Weights of a small spectrogram diffusion model: 11.5M parameters, 11800 steps.
Rows from block 2 of a small spectrogram diffusion model, named by matrix and row number. Rows with one number belong to one neuron. Each number is 128 + 24 x the weight over its row's rms, rounded and kept within 0 to 255. All counts start at 0. Numbers have three digits each.
After each neuron's rows are labels from the 100 clips, of 14976 (inputs lightly noised), where the neuron reaches its highest value: "lies over" is the class under the peak. Only what is clearly more common there than usual is listed. The data: tunes sung on syllables by a formant synthesiser.
# fc1: MLP up (model.blocks.2.mlp.fc1.weight, 1536x384), inputs 96-191
# fc2: MLP down (model.blocks.2.mlp.fc2.weight, 384x1536, transposed), outputs 96-191

fc1.521:132130146080136152149139050135150122163158146123133099105071118145137104129122138087154117145113133109135116126145098128141082159093140147109122091199132137083125164134100122111129140119149107154118104106086158141197127155123132099161127151136123096136106136124135145173130132105099144136
fc2.521:131126128102149172118157079143158121150121133143118096105110110165156109165105123141111109113109142144138114141125149117162113183091132139112109130194104142121141109149139138066162119112099084150117102099096112163154138126119157149165133146134147134121125136133144146139158145121116133140
lies over: /t/

fc1.254:151128129147109119130140108086109151137108124132141130103150112139142136159071071084122173111144115105114123122140097119133129091150139156140108185128160144137151149136147117177120119122195173131125113113141117104093145159154129121106136122114127117102121117136163106143129155112100145094
fc2.254:087087094105140149138086158134112125158153137140109109159070130084144131099166181123142120128086123119138138136093112157136103145137142110128170108107105118126102116127110157112163151147075100114122123110125091133138145117113131132095089133177114122129162129120126173137128137156163128107
lies over: silence

fc1.739:145104106184126141134134111104143167168125123169132133092130078107116135140086143147154094133132096172130128121160155115149127114163142100160154165146104183134118098116108119139121129131111100118098137114134114096149125139131141088145123106171132140115168130166104124182138083107146111158
fc2.739:134154121084133111146186168148124126086163117117147113079158062154156131121148150135142205121153124119066116086133139132131117109107133146142103115119126187108129099124165154124139140133091139107144164146125147133103085126087112115077160172126141153130118139114106099118140114117139166117
lies over: /æ/

fc1.722:137145149126110124141135128102098124111066143147122113134127132129134108139135084116106131139143083100179092176133137104145115099147135183128127127140119101161169151085166143140109141122145145083142120121138081155102154114169154103086106135090095129095169109145137157170082112132146136121
fc2.722:103094129145107130157138147116148191098154157173132109098147142104143167110141124147135137087159073108151120138107122127111122153152128167172121073164097152118135073093135114139123169135137133155048130141134145118131142122129129138161091145130132157133102106127134114144131091114105116110
lies over: /o/

fc1.382:130113138110094106099120159147141158122151138132120151129122128176116155101099159109140141149177079141104132122078185102143118128116132132164091160171104153131113133110149134148120098134126121123163109110143100143116134087146122125128131145093132178140112128153078112118132127122162129166
fc2.382:142126137102131134116124127125137120149138135121162140146113165124144138136139168121088131141092126089132128143160130086164139153067113129107128117139102165123113113125097153135169101092109159157198085122130117136139089143119126114144109145127127164166106174091157127151141093111079125142
lies over: /b/

fc1.671:119110113140135153163138090103109126107137123162139120123148130133129099091099107132139138117128142119146121098088094125085131163127113137115150150131147192141140183109116131126143120118138115151154118133085160107118159120074136130077110119108098103088148167113105142132070095118088114113
fc2.671:130114150119124121123128140142115137123123149146151189172130109153126068112147131106126120122130135130142135106081150131126151124131120121113116158145126132179080161138137098112126138092106147164093140134086138143138134087106153113131165134139126099105096146152108209125114127152107131132
lies over: /æ/

fc1.104:138193155081142101081083173140130111111079129116133170157132094150137140122130119151119182102133152151114081122134130116165139134145118140128139119087119139132129091130132177095118091117149108128125150160069119117122126139109121110094137123114138107173189152105122136190151142153120090131
fc2.104:152117113156104125153162126135143155100160153100117104110129138150123143129137133078093151159112113091165146113094141114106108139128116110164116119118088126120167161120162123164124173156114100109111142096144110127107104118141108157135140122134166158091104170133105164149146106099146127149
lies over: /l/; /i/

fc1.356:159109128135115103137129158101127127137176127138147119133185146151110153162121150122114157109141124142128157122135099119111097140102184088114138119126091162125127160152157140123136150128139147130125151169146128160120148159144124096097098095145119127124128112100172147131114160136135133104
fc2.356:088129144099139161129111126141157124124066146128116129118089159132089123075141111075127138157148123092162105141126143145177159133133097102128102116132095139137127115121128079109118136137118146093075119068131143146115161133137102141134145117098178148141114133112098177115109120145124136165
lies over: /æ/; /ɑ/

fc1.28:132112131132183124116068154136153102106112182096149120142140090124158138129138157152121145107148140090116107137175073148072116098152099161147150096128110087101134118133175144129136127176106112129135108115119124160094149079113191146144168134162137091084117115117139125129136129150142129127
fc2.28:076141133100124117101153095116166117104143136104088143121168158147173130156131121117106132161097120102143117109132153140119144127111120131158138131112136129122141114119127128126109117122135101148095103106117151167140166107131099164147062144139145124164097169104129125070129113106122114121
lies over: /m/

fc1.601:123120164142132118144098136113117126103100125126082141095105109115110116118107112134103135108090133142176129087138166112188130179143125086164144094079116140132158114088156100123138131134152119151166128119093150153106156145106168123071106134129098116133161130127108173107171089116136120121
fc2.601:094154173084170177164108153128136165113117126082150100176134176165113125117122099120133154148125134160110150149146132142100112089147107134148131118092135145119160141141102135130132146130093137137134135106121118137137115115153110187136129087149150121156121132128123110138129114132129119131
lies over: /l/

fc1.495:146144153123099156147102120102128142144123125156110113102140165118115160153102123137139148124167172147085127099090141142114154119137107113121153102101152125174129110122170124111088143121119115129105124090149117081155119098160098124082110180063166109105113142103136152123159147153153111113
fc2.495:077118087122100141077081107138135106142141101134116123168117120109121152066140149047131142124136145102143120111155130111070180101124113123134116128152142132155155097105102155122083145110132109114132131137124109087129137170109137151160152100143083132118113123148111145078150160142101121141
lies over: /t/

fc1.584:098137112136133107089148138088134103103094181094133105156098141141120081147090176114150104105137101134113148165150164177145079152151113114083123155123097135094139088123128138141116104134094145108169104104130150125133118103127146178152116135160059135104074120150140134104132128139143140070
fc2.584:113123135112101128160084125183081140145128114090117130111179154114122152164144110147113143116131122134108114141094097077158161113170124131119129106123112139154128137138133091112135122167155132141126114133129113126154120109140123066105129119108129131148164148142153108172128060131148096163
lies over: /æ/

fc1.114:121140093088143128137111102130129136132124117119106124101170111127136158141141067171124120103136151176118135146117097158125164137154136125123109129136113103137069141152122143161076126082143093104143105122145143121120123119126141150132149109147135102080130087134140127095108179155104129115
fc2.114:129165132132136110139114138112158112133113126123166140097094171127105106141136152144147149163128141132141145092171118137153113164103129125125118156093144131149124142134115141088137093121116146160106102111138112133145094160152120136159075181123138121177105143117136102080147090093087120127
lies over: /b/

fc1.466:144132144144144097123136177098119102148180153101150144142130167109133100122107127136106091107125152142132150138136129160084094140121120110124115111169129149145124097071132172136142082087104137130122129116144115133157146167101176155089133126109095127132148146126121098163104134167142133128
fc2.466:143153112140099122156165111127133139118104141123151134136099130122108125102126130121132157141113141142129117112160141093164146112112161095172128137102110128165151108169139098124124127120159179146113151149109160132109111082122096134134120074155149173111116157168110129118119141093116121070
lies over: /o/; /æ/

fc1.458:112145079133116115173161112104126134133115147130193162130133125161099090178100149109142070143141092168121094121106116106146088076165171137164145125152128121140117149120117129099124107152108136117054139119110082100109132071120154113106149139095135124106107168122143131114161129100116159149
fc2.458:146176153144102113120079124121123156198137163120135086115159120109069126119093090149116133103159096111084131179118134109127111140088109154115098127139123131116106153105157120120113133127147120141126130105104100102130167152169087137149174171130144158114091121128120107131162078116080152083
lies over: /o/; /u/

fc1.214:077153144139141112085144112112110189111120122150138136125136103161114085142132126130173127089168157144127132161077119102137140108148117113095149104146162184128133129173171155168102147153135130141120146166127112160096116112109107190130179122153147133124159178113153132153141138133113147083
fc2.214:090116091103154105127147165136107063102114116133151113153129146122139135152156162110104130153114101140110138138158130138116070125126125112155125152103108077145143093156105152091164078129139119132171145107133154141137136154161157097128130092134107094114131140129130145157067093134107106152
lies over: /o/

fc1.238:109150105149135097144095123135114155173114135113197146125128088166133140161110125123102113125117138114128132145149108120074122168133152132150149114124158083119157110116114124139118139151158121113113133169080130154116125089170105114146114181112092121121170137138146141121115140149134127118
fc2.238:147136142120140101151144116090139125095151122137131109143147159124130135108144096135159163138136141096110061125182123129146124124141160137117114123108116139129136129185127151109108091136143099111119118121144155117149171159136139149108141116088147111118115129110105111099105142163112093133
lies over: /i/

fc1.84:157120144126163171151119119084103146125118124111128128145123095193145137136112077100104112139134100114160110142110122103133136125154107136118101124131132122154114120171144129112143099173113129172119092137135138127116118119115152123132125132130117167088147189138176158127145088161120088128
fc2.84:095138137130114199181131088131086095145123112101155136187136117132176129090099103108110090125144133117147111148123112091127134125140098147103128149135108111145124127122090089154145154113136123121091095129153144097147121090142082121130129152129099150101111149132095113164148170108116108116
lies over: /æ/

fc1.479:111137143161102169148085168151099126118106185126083151136143127145135083103145154078112118134151126150122119122193172150126106089163132118153138121113151088152146125153062112162130125126105145174165117113105179147093106145153117124118125141139118141108129081115138086105086092154163119115
fc2.479:123076122097153128087128099105116140122128063115168111130132140106130134152139117148138132125091139124141130159081062132118102129129105139100142148157102140135099133100144139093124117158172112073093136160143084110156160127142140122124145141107127095124087147138116173167170160156093122151
lies over: /ɑ/

fc1.606:156107140144141140167182108142105151122121142113076136133125132133147104147169078124144122124097141129140139121088144129192141115142129126129145163136127135190139150123114143095113143146156116160092074175145155132135115117122071128161145093104144171132162109156105116125123120151160144145
fc2.606:159131141136169148111138174098134126122118137104147145116118115083155154100127135165164093119134152097119128156135132183167136146093142092160132170168108131113151121157148127098158095195134139154090103117140145106103166116130146110174119097128154121143091096136131088120130125138145127139
lies over: /t/

fc1.353:125163123132121157132133160110118139111084120090186093081136124148130122153100145062125143146114146130146101139143110092146120156170126102166094108121111116111123144137096111145137155142116131115096143105135115128114135112161114152134132083130134112112115134111127099120148136125158134128
fc2.353:160127117094098135101165103106107087118118144143127143095107140094152116126141135138106125099141143120081136127153084105129082126104146143110121166151162143129110143124123139173114181177166140116096161154119129122083152151109120116152076086137099152143126081119123157132150121150156103118
lies over: /u/

fc1.152:164134124131131121140126130109122109140104104131114103101143141118102105143122132107126132093101090093090135126127160167107118161166118170123149176095099152151105138170149100152099130149134142162111174149132140128133133133158113104106116115137116144123162112143107139106124132162133148107
fc2.152:116152079149136106152165094148139112145137152153159139155085108147132108108175108148118123095111145159141118146129118136150098104063154098095102127133138130112154123129176135141139160124126093139148127159116102107101105123117145105141134126141140104112143126123122119152124121095086121129
lies over: silence

fc1.459:118100115121131092155131113104118140087168127157138129102113097129121126135157116135109126179161072172103122133081111144140145115142129090142117139159126122087155089130104146098109176088173090115112131180174137139125145147136094127112156144141126105128121166130122110095131126128136102121
fc2.459:070124078096119119074121118126150129104126147144129107107104151153155140147146146126126152144143147147125113111083141123110125135151149153162099126096096102088125150157180162122082090185147111101151105102099136099130091166132111182146128158099119158110102126114129103163173123158100117097
lies over: /ʃ/

fc1.79:130143149114109100097101122112123113148098105134119110111142103108115086116095111102121126127140164099178115135079110143113107108116092129068104131160148133107094103125158148134142124113114171161155130136130165113121131105096123183128139124116109128175091157197111090109188105124143127125
fc2.79:120120122102093072164120153132142108124161084101154141155127153151139130101098127136150113099107153101182108136137090129147125118108090132094121154128111193173140101136142124159129146175159111134158139148093113130104078126152113155103080117146066133109085108113105112156117146126111115131
lies over: /e/

fc1.203:138127162110132099074097082170114136189137120106101145124151110128121123107149094149163146132147115144112183129126141129126125135096126115151105105128083142073152142113135169130135100149119113143153133174130148121151126183137151136133128138088108131120124118103105110121156147101137095130
fc2.203:097163118158135146158139145133119138090117109114135098141115103127123125149124119111133118096113139104156073077113109138149157116113146140109135137130152079126145117132124148116103176108141106087084129094097113123086178111124127133131125096179130142172119166151142127148050145145180161150
lies over: /e/

fc1.113:133120131140134084154142086130165161118123172144131140135171120106098138156100135140139162133144114136099141190113133100144104119152089168124126082134124143089126133100137139113132136163129145135144133112120132128126104108129119110159136121112114167141113120128152125158124107140063169127
fc2.113:092157143175112127126100112085135081084100099109152155120144149118110124111122111108144165113146159101105116143179116097121151133116114122109116124117161154169150144166152117107128183110117106108128174135123161117196137095145135149134107126126106066097180136145142081114165145148160161115
lies over: silence

fc1.240:132120157159120114127118147108141161133140152104108122111130122137099114129133133060176117150106141141123124105129183117190133120116147103155113122140146130122122151060152124085135096141116124130132117144105149123154154127137058131146130119097116073152180077115148154125127139116102149135
fc2.240:108117153039130137121151125140121098146119149114122116112151155166141127121085145136107149138121129121165135122109097120093122142077113163134145135130131109144145059126096127125160142103179112109125115078126137131108145122100167122112124150118098152076105172148129114137151121122134113136
lies over: /t/

fc1.544:109210114104086102133090135145133160143139120105121123122138130121111078162106088112131101125107111171140117163120126093131139093109127121151118121121102130134157100134156139101124131039096085122126084112117125158148122103111109156160120084131116104081151142101109124108170171106155125130
fc2.544:148146108114147127128121135120097134144160132143117144076127168124153115097102159119201109147120089123146147157145117082127125087094166107147115135135116091126111087123109105143123130069098116181119142109087139153107143089103116141104149104154136140099193138166121154129093109156117115124
lies over: /t/

fc1.159:143142148098152166129110123109080129114120132111115124101093135136131152105108164136122121146075123091124148131118123081150116083120143149131144112142097102083165122130127164172134180124107121104117132139135125117073104165120100128125133144142176095090165131162099150155129172119152133081
fc2.159:144164128105120137106112147127109136093137094127159195143100139136117091102122112116112169113129089135168076159116120101114153120165118115169182106121175100128118126129167163097122149114099105142145109110120104117132129134105083084165170114142117138073150117136086157118146128137153088074
lies over: /u/

fc1.69:116088086145151157201112148129129129088150114105165119139067128133142114131117137123090106143115104150126097153119122126114078129112148113136131086146142145114139089139114108119138146102129148116117125139182106103115129128103136119151129126128079123111125162127171112136123108107210144155
fc2.69:137152105171176095117115118117145117104127120095126142157111100135162099152114143179123093068127138149120133092159096135117141173136179111135153152139138114151165095128152123148075084159163159093104147102140159126099140159088127145119123117091119123136131078150125116146134134138127096106
lies over: /ʃ/

fc1.413:146100115082073134105112106133142098129119133169153131145124090148125122091123138141118145087142165113115192145113118107155081126135136128112164137123114114115128095109093108125107108121169115152144105120104124089130176098165155101135120156111109106100113096145121125148106132123127075109
fc2.413:151110145106146111124074122128073129153088114116150113117177104141155135164095174084142095133122116146126121104126145087094169093133124097101099152122154143148115101101146131134126133114095131140125127092163145153140103114131106154114128124162145134141094161135167145124145144143141153119
lies over: /e/

fc1.539:134132176144142089148122124100119159115145058130076135134146151161125150109124177134127149123106161178100162128108120107158112086115120151122106113148066097099127104133152121138133097127122117134143133137114151136151112166127166134116120138140141076124134117107089176137135127138151119140
fc2.539:141136144089159164154125131146138087112093161137142093139147147126174109141099133133141113103130086079099086165119137149137092122130137112134132136127170148091117168133130137102140175110142143146092128164145119123143130104127071167107162081161175124159105131138125111115120133075128119122
lies over: /m/

fc1.32:107121144131168115126147144139135120157101118149161150154129101127113135120097178143091152135094109161149133154109197120167120135159138117119149123112129126155144104103135105095186095129100155110110101133108125118147160150125121113135117113091111164096112128150082151090111118114121132161
fc2.32:096089108130125156182148137094155101111138164146121106126181083136123163132121104143163123140135097160131111132155134160161121138133156090122157126138160140120132091141148106129171123169143128088107101097136159121101130125134177170175182109101126116112159118159153098096103182132103127132
lies over: silence

fc1.757:164128123104116135137128108149134143135148152127125161140090104165145140154117121128128126122143126125105094118111145123178100111131080127112113170062104155149122118121162149116102110119142134188124135148128083143119119082079119125099172108131124113117153108134141121148132134111090117120
fc2.757:147145124069120105108124178163185127132116116094100138122103122104185143133175149149145079121090142128126095135148128137154152142105120145108121145120141131125122142150090126124094089103106149088168128110175098147153125150098164154122110134094157112135105111117150125075119113125158102107
lies over: /t/; /b/

fc1.421:143170158133152113124093136093093138140085125156132097109127133146093114160081158155143137149131124141173158173156143180110134124157146142120115105157128103101121087117112099108135115135153145097091124126127151127124136136102123110159139135145114158099119141141100124147156092092117095127
fc2.421:110133128146094130146124123095099179141149106123119118104110123152134108096134140165138105094107115079120144152122167104148096116115145153077137145098078153151096131128136114132109136077144143131118097150137163132170123161139128169108112126127144135081112111105110123135166111087148093120
lies over: /æ/

fc1.307:142114167116136110133133133129137123121172134123189119128106094124109147155106127119134175139108107139093143117146135166106104118122170151076118170112137138103098118108149131138146127089152108139095116131112110093151131133085138130146130151119113115146178154116104125120135104153131087126
fc2.307:108117121156125123097084109156129117118120137127069163126164134120105106182163148118108123119162145111167141151159112084119122148104133110093150158152124150113151130110143127126159142111121110124171150136123152135122129172108138138150123106089113108142156136094142128132116125128136107141
lies over: /æ/

fc1.230:085095104176126114108114183137111112112128108146137188128103119151155156150134129131110113138124132078137125097121139154081138147109115099135093163145149139126092124122121110165128108182112133106132129159117160144163131125116141117146182157156099108147149137100153124124158130138165130183
fc2.230:135148125058131148139083069105141145113142154101138110140202125123074132132153129099179109107166124186127110144121122109139104113142117156122145094111100099092163163109107154079139154120125111133126108118139110127072127163150139154132119092091151156084106104166092160150120120134126142104
lies over: /u/

fc1.688:129102136136129185107133129128171119141078170144071132074108157137128127158098130080100131149127106116142123144109146160161111155090107110115132110148158114162152159132093107104130121141127167117116118136131130137167099144152133151087174116121098144109124136094123130113121147134105107087
fc2.688:113146144117177072119101096123109160110163100096150139150147112119120133149122162189139116111105138130116155129154126074083129096166141115138128128105105148128107115126145147146109124092133080142154148125107149091110114112111133104165107136112131123125114115131140129132111132089115127138
lies over: /ɑ/

fc1.20:128135163112108145161146157138072135139156126124142124168119133131130098169106118123126163131082164129128121103128108134157124109162150206185116097126120146154127130124119116125140163145101146140115162088168137105173128173112113166100133133113122133125096119160096102160109133136147156140
fc2.20:138159142073113136127092142118143093153128151111101130120118151091146095153144159121110118086139146147114059108149116137171105088125140124118119148132141096125133145123164142099179087141114124107143126134098116144166083144166141105148105108170133149094100143107153115119142099090110129143
lies over: /o/

fc1.361:137107166152132122097124148183169100131138155091067120108101218136123076128121155128118141136159163163140116099115164142139132126125147131104099094122118138095129133116137124138125124108129163163103135133170154115130159129142084086142136146133130114166146128144170103163099138153125105149
fc2.361:127105090099151127110096122098148134117106147131157173107144100145160106154121085119102131157116146109116130171148083083160159177141095114199123116186157105122158095119158110161121107164092115133132094137132112132113112149115124124141138127130120082096106116132115159119133104122118117099
lies over: /o/; /u/

fc1.522:160141107139133158109114111079093068120155128131151090124139158128136137135134157117151119142101135087146133146126128118161137086103151142110172144106113149123117106077145124119117138124149149129114109100128093154163130174126127077130155138074117128177115107115135136134119150138173134112
fc2.522:098119148125146093141104148163115167134121123132110156134117093117109101119103094140117145132163126181074102097138121138104131156168126095113110100099171142162120105158112104145133120155122065127126130141132162136091134097134118157090096111145122147099149119134130133133121095074114127127
lies over: /ʃ/

fc1.568:129117144152177116128128162178118115171104147115137161125166146105133142083130129092057114134140143136149079119111133125132111090154124142138141165144147108114134106146097149185098101145093159089166130078139130142090109171104128101144183130141109142152115144108089119135147151119128104109
fc2.568:109157127165140111122115140105160130150096168166109131172134101053126106149153107141115144125141166160120102103097153140107168119125150118128152150113115142123163107140144148119125138132111129084134132146104102127122094137142174156098198122105137135138110109095122087164121102144161103142
lies over: silence

fc1.201:127080119142105140138155154129153132186145127147140128092139101156104105152182108098126160135172119132121126118115100112164116125133129123161090120131129147099089123165110149134123142123119133155120156178126144124128160108120163156154142122145108136103137115151141088101109148052136120134
fc2.201:137192135089152094147099094133088111090116159093152127132140130117175154144120181164095145118107116106153122134143155115119122115166124138089156156100137133177138134095118067121131153125139136092103114109124142140151080135170094101112139162149113120130116115156119140124137107131134125142
lies over: silence

fc1.34:111113181069125133128112147146146115114148149143116154112101137133122088151156130113178125127129122140144100142137163147115123118122126120087100118116161141116112112144097113130118146103126097112110090148101124123089128100179171162152121167147103136149186091092135106165113135143153121087
fc2.34:137121122145167122164139116141139156149138150100130146119135095138136145121104125108125155084137126120090133155128118101138137128149119108150137137125144125098183156071093127126136117166123108121140140101102113153164091122093051102095117138137130124116101135124151135130141125119115129137
lies over: silence

fc1.518:145137148120118161126154160125072165147126054160109107128125112082124151142141131116173077140135112164158122103118100127069115091163096122105136120130128149134137110159133127109081098136145133135117170115078143150139122129121138083120136186141128138141120129150105124143103158129140159104
fc2.518:139133109133127122140118116156167116127131179104137131128136149175117133127108155122074173114122137103129112136128112122162124149107145168159103133100096117118142147074104119154181148096109144145150052123140108106113143119163099120166121078131127118117131131091137147110138115099110089153
lies over: /æ/

fc1.695:129131158124086191137090129122175152137162103130135098127105093145114134138127102100136155168171137126118163158127159135118125096161186128124091116150129104155119109116115134115125164139106103178153160115137123103090114159138094123151149115180125148155116086123135148136129170128160096119
fc2.695:124133134138079111122125097158147112127129057122105101084125119096113183131089169096160128163117127141113132135094117111137168146100131134175098125116133177114115147153155139139141116136123085158105111150121118072163154183124150122142091141162126135102117094150124118170148115123115145128
lies over: /i/; /e/

fc1.384:093101164115082131105159120131146153155126104134136155148175117102123124155107138151130133133110120141162131126113091132114081081125126160127144124131125139139102128138136088106122130119091120138154118121097161182128099066147111123142138098109158119154139121142083124163134138141117101072
fc2.384:112118141104136126124154111136157129146132136185131122120126111174147138155140115127177107138102159136124132130114125113116114152129107109121172129120110096128106163149130160129116136186152139120127108120126163130107104162137093136133114163187058105155088110088124086139135116129127117113
lies over: /ɑ/

fc1.18:121140165116109141110093112122178136170126147143120148119122136126174140127160157090122129107118126156132118114095152091195138092108150146163090114116136094117135137100144123127154142113156093159135110160161126172110124128127133124107145116122093099159143080143160137138097139161153113129
fc2.18:116089140144095098112102099139086184131128118144133130144139109151104144153088129114146142148150133120119143105121135110113100089145117135159160141130103083114133121147105064166095136136138167106092149113178131141105155143108097102135095170147125161114139100125124154160138130116131168112
lies over: silence; /t/

fc1.208:211159089115123122161135080089138132133142131075136108122119159138122120105136118107121111121097111116137098085100102132129079073125152147106137124086101138093125144126085150126144111153125136110118091139169109147167055114168132126148108106100147115100117090166130115155138154078169118120
fc2.208:112109137122130110130092131138132201123104099120144134126154119136116085140122173094083161113119124169113153137093105161163140168117139068140136150126117134133130130153065146171117136114145083117124181139152148124120177169143168135142123165152114145153176123128141111108117116184134094120
lies over: /ʃ/

fc1.300:097126118130126171125133155103116189074093155168130124100162156098135109116113128134143157132124094120089120092090114153152162112090142109123141110156121143089109093129123139145154130182146096155133157126087117126122169109142120085133140134111114126169114140102106095103111121167120153115
fc2.300:143110117126104120124099113154126091196179147090106139143098134149090130153144144126113105122111112118158097146142116103093098118144129175145136141130108133146148131121122141108082106097108142097115093161140170132122122154105086179157095124126134108120096142127105130117109112108144131131
lies over: /e/; /i/

fc1.288:128103108145135109163125112123155081124102115111100158125122146164119106163137143111161142167112149162134157076140162114127131065083148132130117125124147143136182081120130129125173108151174126102124121171102132148124163164131123113120136115095134115113118127098100102170121131129148106093
fc2.288:153148127156104155148095124133112150121119131128079134106131144163173110099125160154089145115141100103105107157109100162143124162122103140130117127114153102071121119113152106165092099133092166117121156099170102092137084116118121127111102117131128128107109118133103128071126112121114133132
lies over: /t/; /d/